Rows from block 3 of the image encoder of a small contrastive image-text model, named by matrix and row number. Rows with one number belong to one channel. Each number is 50 + 15 x the weight over its row's rms, rounded and kept within 0 to 99. All counts start at 0.
After each channel's rows are labels from the 100 images, of 14848, where the channel reaches its highest value: "responds to" is what is common among them; "peak at" is the part of the image that holds the peak. Only what is clearly more common there than usual is listed. The data: simulated telescope pictures of galaxies.
# convs0: first 3x3 conv (encoder.blocks.3.convs.0.weight, 144x144x3x3, each kernel summed), inputs 72-143
# convs1: second 3x3 conv (encoder.blocks.3.convs.1.weight, 144x144x3x3, transposed, each kernel summed), outputs 72-143

convs0.119:61 01 51 75 51 50 33 63 62 56 25 58 59 49 24 37 75 49 33 54 47 70 44 19 40 32 48 43 59 48 65 70 74 60 32 43 38 31 44 39 57 36 41 31 25 50 63 51 54 46 38 23 58 56 44 63 25 42 49 52 56 73 44 50 50 59 35 39 39 62 47 56
convs1.119:74 62 40 38 38 39 32 50 54 46 48 54 36 24 53 54 64 65 14 61 35 53 31 25 28 46 22 63 57 24 43 18 36 76 35 59 59 43 46 54 32 50 71 56 39 46 47 24 29 39 22 43 55 39 39 55 32 16 50 38 42 25 60 46 64 45 32 34 57 58 52 50
responds to: ring galaxy; tilted; small
peak at: top right

convs0.94:35 74 59 42 88 49 43 61 50 56 55 54 45 66 48 58 60 54 82 50 59 52 30 45 52 38 99 52 45 49 28 75 28 46 55 39 47 48 76 57 60 64 47 49 39 37 61 61 64 52 50 48 44 46 48 57 49 55 45 47 49 22 26 57 65 46 80 55 61 18 62 44
convs1.94:55 71 45 48 54 47 64 62 63 64 15 50 38 38 34 51 22 32 60 28 55 64 42 43 51 49 67 38 50 58 71 57 67 31 70 60 67 62 62 35 51 58 29 51 60 54 29 61 76 68 64 29 37 57 43 37 71 60 63 30 39 45 48 43 42 51 62 57 31 45 50 43
responds to: two-armed spiral; tilted; small; winding: clockwise outward
peak at: centre

convs0.23:53 49 37 31 47 32 32 52 31 20 18 26 42 48 49 33 42 49 97 47 40 36 71 64 48 53 99 18 52 70 40 67 33 45 46 52 26 28 56 24 47 58 26 47 51 66 38 42 16 59 81 50 48 45 42 34 41 55 33 44 40 47 35 49 36 65 76 39 45 48 56 56
convs1.23:43 61 32 26 47 32 50 35 46 38 42 51 38 53 23 39 48 59 64 49 36 39 51 50 33 32 62 52 24 41 41 54 27 64 24 36 23 13 44 29 46 54 44 50 48 35 48 56 16 41 76 37 50 27 32 35 16 51 37 35 59 73 40 75 47 43 44 10 44 46 42 48
responds to: edge-on disc
peak at: middle right

convs0.6:43 15 38 52 59 48 32 48 44 37 47 42 47 46 77 32 80 35 77 47 59 25 42 47 65 58 51 26 42 37 40 56 33 31 35 43 87 58 71 52 46 47 52 60 51 72 31 45 35 47 59 61 52 52 52 60 35 65 38 21 46 37 33 48 31 49 45 40 39 48 37 47
convs1.6:50 46 34 63 34 46 60 45 53 52 57 54 52 49 46 54 33 37 48 23 29 35 53 48 55 38 18 49 33 41 23 40 75 42 67 51 53 53 13 45 42 31 58 40 51 34 36 47 00 21 43 39 49 38 54 49 30 61 23 29 32 52 37 56 53 47 36 18 41 55 53 33
responds to: lensed arc
peak at: middle right; bottom centre

convs0.57:12 66 49 35 75 50 52 42 48 50 48 45 50 60 60 46 42 59 99 51 47 53 39 36 46 44 83 49 46 55 24 67 15 51 50 39 33 37 69 54 56 63 59 55 43 57 40 58 59 74 63 31 55 47 48 50 40 67 58 50 54 25 40 46 52 38 61 45 41 22 53 40
convs1.57:49 74 65 41 90 67 44 61 57 61 41 61 47 48 62 66 17 64 68 56 51 59 53 51 55 43 74 47 56 71 61 59 41 54 42 62 49 39 78 47 60 77 40 43 50 70 49 72 81 74 67 53 40 50 61 53 61 59 61 67 32 45 49 61 49 60 80 58 44 45 66 42
responds to: tilted; two-armed spiral; small; winding: clockwise outward
peak at: centre

convs0.2:81 29 43 56 61 53 56 57 56 50 52 52 64 57 61 41 73 41 94 46 52 46 47 62 59 66 84 35 49 50 43 63 34 38 42 35 46 57 65 58 50 52 36 43 64 57 47 57 21 37 66 62 51 54 58 49 20 46 54 30 51 39 23 54 26 55 58 20 31 37 54 59
convs1.2:43 44 29 56 15 46 61 48 53 54 56 37 60 61 37 53 46 57 61 40 38 41 35 17 25 48 51 68 28 35 31 49 47 49 38 28 47 36 31 52 31 44 38 35 47 36 45 35 01 53 45 06 46 41 41 35 42 57 22 45 33 54 25 55 46 46 47 14 65 61 48 39
responds to: barred spiral; small; tilted; irregular
peak at: middle right

convs0.95:68 30 40 46 47 36 44 85 47 26 58 37 51 50 50 20 79 46 65 56 65 59 46 52 46 49 71 37 59 51 48 57 37 53 39 45 35 47 57 44 50 50 38 40 51 60 50 38 16 45 34 59 52 44 42 65 33 44 27 30 53 38 24 59 54 51 47 40 49 31 47 64
convs1.95:47 43 42 48 62 60 56 42 55 62 18 66 45 50 47 58 32 44 58 48 43 39 50 28 55 38 59 56 40 42 29 39 46 37 50 30 13 10 49 34 26 44 26 38 29 46 59 25 47 26 60 12 39 49 43 35 26 59 38 44 29 57 31 40 61 51 42 18 43 34 59 36
responds to: ring galaxy
peak at: bottom right; bottom left

convs0.32:05 43 48 47 60 46 51 55 50 50 54 37 49 44 66 56 25 54 84 65 48 41 14 30 30 22 55 50 53 53 50 53 13 52 36 21 51 45 50 53 44 50 52 42 36 46 44 28 53 47 54 11 47 45 47 44 30 65 49 38 53 33 21 52 43 36 46 31 35 40 44 41
convs1.32:83 81 67 55 75 64 50 69 52 47 37 65 52 56 60 59 62 58 76 54 56 52 43 60 84 60 64 56 62 50 54 53 47 55 57 68 63 61 71 47 64 56 76 42 42 71 47 67 47 63 40 77 52 54 55 66 69 59 54 56 29 21 76 37 65 44 67 80 49 47 64 60
responds to: small; tilted; two-armed spiral; winding: clockwise outward
peak at: centre

convs0.61:14 57 53 35 78 50 47 49 48 53 42 51 44 88 58 39 58 65 99 49 61 52 58 38 60 57 99 57 45 62 53 70 17 50 55 34 38 49 58 57 41 66 53 46 42 68 50 52 50 65 70 38 45 46 53 46 43 59 47 61 41 36 31 49 53 50 62 42 50 39 57 44
convs1.61:51 51 44 67 71 43 51 60 51 48 45 42 47 74 60 44 24 46 75 58 56 58 45 36 66 57 85 39 75 85 66 89 43 50 35 49 61 45 61 51 50 72 40 59 64 80 62 77 61 75 49 51 45 52 35 61 61 50 51 50 47 55 46 66 48 56 46 60 49 41 58 57
responds to: edge-on disc
peak at: middle right

convs0.118:49 43 42 46 26 38 34 62 37 42 42 45 42 56 73 45 22 45 35 48 30 26 45 23 50 46 25 35 46 39 26 38 90 51 32 49 49 56 64 46 47 52 18 48 48 49 39 48 33 35 63 42 56 32 44 42 45 33 52 46 56 64 71 44 57 43 43 35 38 68 42 31
convs1.118:45 41 39 58 00 56 73 32 52 38 63 53 51 48 48 59 54 44 51 64 36 52 51 53 31 53 46 63 53 34 17 38 37 54 56 44 53 48 28 71 36 54 75 64 65 43 30 37 24 40 49 60 67 50 75 43 61 25 47 37 38 64 68 66 54 31 51 63 62 58 60 46
responds to: round elliptical
peak at: centre

convs0.51:41 68 60 59 81 56 42 84 52 43 63 33 59 48 47 35 73 57 41 61 68 58 86 49 73 63 95 53 60 40 37 59 00 55 38 52 57 33 65 57 57 52 34 38 44 44 41 59 38 66 44 65 50 51 36 54 73 16 49 45 37 41 44 49 54 54 47 53 59 56 52 48
convs1.51:40 64 40 51 66 52 59 37 17 54 37 52 47 47 23 43 64 53 64 48 44 45 56 54 53 33 33 43 48 32 23 52 54 45 54 39 39 24 42 33 43 38 46 46 45 82 30 63 67 69 67 32 51 52 33 31 53 40 27 42 31 55 50 59 59 55 39 49 34 33 56 51
responds to: small; star cluster; many stars
peak at: centre

convs0.11:27 47 53 61 19 46 65 32 44 41 43 57 50 64 47 37 43 62 99 42 49 38 68 30 50 75 99 51 48 69 34 57 41 63 79 40 54 67 41 44 41 58 64 72 71 78 53 46 43 61 51 31 47 61 59 45 46 59 52 38 53 60 44 54 49 65 54 46 52 55 32 43
convs1.11:46 46 42 46 50 41 39 50 51 52 48 56 48 65 39 39 41 39 67 51 49 39 51 33 54 53 86 58 68 77 51 94 14 57 42 70 48 55 54 44 71 61 39 60 69 66 48 55 34 47 54 49 38 44 28 52 64 38 32 42 57 35 62 66 38 55 61 72 44 15 54 39
responds to: irregular
peak at: centre

convs0.8:29 54 46 26 70 40 51 55 39 39 35 40 44 60 61 45 49 68 90 49 77 35 48 54 50 55 87 45 55 55 55 65 36 39 53 32 46 53 90 55 49 78 63 73 59 72 35 58 56 66 61 44 46 45 55 52 42 51 38 36 50 48 41 46 28 51 75 35 30 36 62 42
convs1.8:31 71 63 68 77 61 47 68 53 53 54 37 57 47 72 58 43 63 77 54 59 41 59 45 56 59 90 50 65 66 74 82 37 29 34 58 44 55 66 73 57 76 49 36 84 86 67 73 76 78 60 47 59 64 53 69 62 47 61 46 49 46 47 69 54 55 52 67 55 53 72 46
responds to: edge-on disc
peak at: middle right

convs0.37:47 45 55 45 62 34 34 61 52 22 52 39 51 55 47 24 57 65 78 57 77 56 64 48 46 57 92 36 57 69 53 76 38 56 31 43 51 34 64 50 61 69 37 38 52 60 49 56 10 67 56 41 45 45 42 61 44 27 17 40 47 46 08 63 54 56 64 49 47 46 56 49
convs1.37:42 66 31 47 49 35 39 40 50 33 37 45 44 64 49 23 47 48 58 47 51 48 69 47 64 67 64 48 48 78 40 71 25 65 39 67 08 36 59 46 56 51 20 24 45 79 53 45 22 69 56 36 54 45 47 43 38 55 19 25 17 59 46 70 48 70 49 28 45 40 49 48
responds to: edge-on disc
peak at: top centre; middle right

convs0.38:43 56 54 74 75 42 38 79 57 24 74 42 31 24 56 25 67 40 24 71 62 54 54 55 62 64 52 52 54 64 58 71 17 49 50 40 67 53 78 62 62 64 77 63 50 39 50 66 37 74 00 59 43 61 45 60 61 29 44 55 59 48 25 58 63 51 72 51 70 69 62 57
convs1.38:61 60 32 54 62 50 77 21 42 24 41 58 43 36 52 35 31 34 62 45 33 36 27 64 68 41 53 67 32 29 37 42 54 55 74 52 48 27 46 46 41 38 55 32 38 47 44 45 61 52 59 38 70 47 36 32 49 57 26 25 31 53 43 45 57 38 52 32 41 27 47 45
responds to: star cluster; small
peak at: centre

convs0.20:31 39 50 61 94 51 48 49 61 41 45 42 50 54 73 39 72 48 96 56 54 55 66 62 70 62 68 46 46 38 36 78 46 44 67 39 66 50 65 52 42 39 53 39 51 48 55 45 52 24 31 32 53 63 58 49 38 68 46 44 30 32 00 71 52 60 39 26 54 46 59 35
convs1.20:50 59 49 57 63 33 38 75 41 49 43 45 36 46 44 68 31 37 90 32 33 29 30 53 36 37 77 45 49 42 01 62 37 53 38 26 22 14 64 67 34 47 27 35 54 41 41 58 54 38 58 37 48 42 44 41 36 67 35 45 52 59 37 48 37 54 40 34 40 51 63 40
responds to: small; irregular; two-armed spiral; tilted
peak at: centre

convs0.64:49 65 52 51 40 50 38 67 50 41 34 48 51 77 41 43 65 45 77 35 51 45 62 84 42 76 98 46 59 51 46 44 41 51 42 55 28 08 54 50 62 64 06 37 38 61 45 60 45 88 41 70 49 47 48 62 49 34 45 51 44 31 50 63 50 43 58 69 39 29 43 48
convs1.64:39 76 49 72 41 56 51 35 60 35 54 50 50 40 30 65 43 70 66 65 42 39 57 41 24 31 67 54 54 37 52 61 39 57 34 24 38 25 48 62 31 58 55 57 56 38 58 50 58 53 39 14 60 36 46 50 29 56 61 41 18 85 33 60 65 39 46 54 46 41 35 27
responds to: small; edge-on disc; star cluster
peak at: centre

convs0.79:45 30 49 52 56 38 24 40 59 27 46 52 59 31 44 48 60 47 36 50 62 50 30 70 63 65 32 41 46 37 42 44 02 27 30 50 64 57 67 51 65 51 64 51 29 32 54 54 37 60 22 65 46 59 53 61 40 42 37 40 35 24 26 43 38 16 63 55 58 55 40 39
convs1.79:59 65 35 53 54 48 66 57 39 43 41 54 40 38 50 52 68 61 60 31 51 24 45 74 61 39 35 65 40 24 25 28 68 38 62 44 21 38 56 40 31 43 25 31 50 45 39 51 32 38 82 38 39 33 50 46 27 80 27 26 39 55 27 45 46 45 44 11 30 49 56 43
responds to: star cluster; bright star with spikes
peak at: top centre

convs0.128:39 56 72 75 42 39 48 51 44 74 51 60 51 41 70 59 50 54 94 46 42 43 35 75 56 28 71 29 48 48 49 61 17 32 41 68 30 33 34 59 53 50 30 49 43 43 52 53 45 74 58 52 50 45 63 37 60 49 66 39 49 58 83 37 45 37 47 45 73 40 57 52
convs1.128:48 60 56 57 35 55 62 70 27 38 02 40 66 48 52 45 28 72 17 65 53 72 59 37 46 44 57 45 51 46 39 32 61 39 70 31 27 36 46 20 39 51 50 39 46 55 39 64 58 62 59 27 71 40 62 51 72 57 25 48 08 31 43 37 44 50 46 47 37 33 48 62
responds to: star cluster; small
peak at: centre

convs0.124:45 51 47 43 18 42 30 53 51 58 37 40 55 61 44 47 23 47 40 49 53 43 74 56 35 63 57 36 48 54 52 55 39 55 40 54 13 00 41 35 50 45 19 00 27 47 52 62 46 53 30 50 51 48 38 57 45 48 50 41 51 61 46 58 47 59 32 35 45 13 44 36
convs1.124:64 41 58 38 36 44 51 48 40 49 22 72 43 32 54 34 59 54 33 47 36 63 35 59 42 28 70 47 72 24 24 44 36 94 18 56 03 29 51 56 39 39 12 36 33 58 48 46 22 41 56 40 54 46 48 55 54 25 38 36 40 58 46 24 51 48 69 60 52 65 72 76
responds to: bright star with spikes; winding: anticlockwise outward; barred spiral
peak at: bottom right

convs0.28:30 53 46 73 57 51 57 60 56 45 68 47 49 57 65 53 40 46 87 62 51 58 65 47 52 66 94 56 54 53 53 68 95 53 80 31 86 74 73 63 52 67 74 86 58 59 46 57 48 47 36 36 61 60 52 62 43 65 49 43 60 61 19 50 51 45 65 49 59 63 44 52
convs1.28:54 73 48 40 59 42 61 56 58 52 38 56 52 71 61 63 35 45 72 56 46 53 36 67 62 55 76 35 59 48 43 69 22 43 36 52 39 40 57 50 54 67 50 36 48 71 41 63 76 55 45 57 46 54 59 52 68 50 59 66 37 22 61 48 51 50 62 73 13 07 76 54
responds to: irregular; small
peak at: centre

convs0.121:61 29 46 50 61 57 46 43 41 49 27 43 47 54 75 43 18 48 32 24 55 09 13 52 53 37 38 53 34 42 26 67 82 37 77 36 56 71 56 47 33 59 49 66 53 63 36 61 43 20 45 19 50 47 46 38 35 21 45 60 60 28 59 47 47 34 89 33 37 47 67 49
convs1.121:62 33 30 64 25 42 67 66 51 53 81 36 48 52 53 57 57 33 21 51 44 37 24 35 35 33 46 56 66 23 59 18 45 42 57 56 56 69 71 76 53 64 56 60 55 43 44 65 43 38 32 63 45 56 37 42 41 65 41 56 44 60 51 54 58 28 49 63 60 57 62 27
responds to: lensed arc; small
peak at: centre; top centre

convs0.139:57 36 62 53 92 56 47 41 50 54 39 58 59 50 46 47 74 66 99 49 49 63 21 76 31 33 70 47 37 46 67 71 74 46 46 36 34 37 64 48 41 69 45 45 53 68 46 63 66 16 36 31 67 50 50 45 24 17 54 64 62 28 27 51 55 48 64 34 19 32 63 73
convs1.139:57 47 74 64 82 62 67 57 53 60 55 52 59 62 63 53 33 20 47 71 66 82 37 04 15 36 59 53 49 63 59 33 64 49 55 24 59 56 89 54 41 60 71 38 48 44 62 53 66 43 46 16 49 59 51 39 49 59 34 42 48 44 39 35 59 33 48 66 47 53 60 43
responds to: tilted; two-armed spiral; winding: clockwise outward; winding: anticlockwise outward
peak at: centre

convs0.58:35 63 43 43 34 35 48 44 48 29 42 31 46 80 41 26 29 60 91 52 72 45 59 31 49 59 99 39 47 66 44 76 45 51 53 47 48 45 52 44 56 84 27 58 64 77 41 59 13 77 77 50 46 44 44 51 61 39 30 32 49 56 53 44 46 53 62 52 38 44 45 43
convs1.58:38 49 35 67 60 23 38 39 54 28 64 31 65 65 53 33 42 46 49 59 51 74 69 39 55 65 81 53 78 69 61 96 32 58 22 60 54 55 51 51 49 55 35 37 63 62 70 55 40 67 44 47 54 56 49 65 51 39 24 28 37 74 38 78 57 61 36 53 54 44 50 50
responds to: noisy; edge-on disc; flattened elliptical
peak at: middle left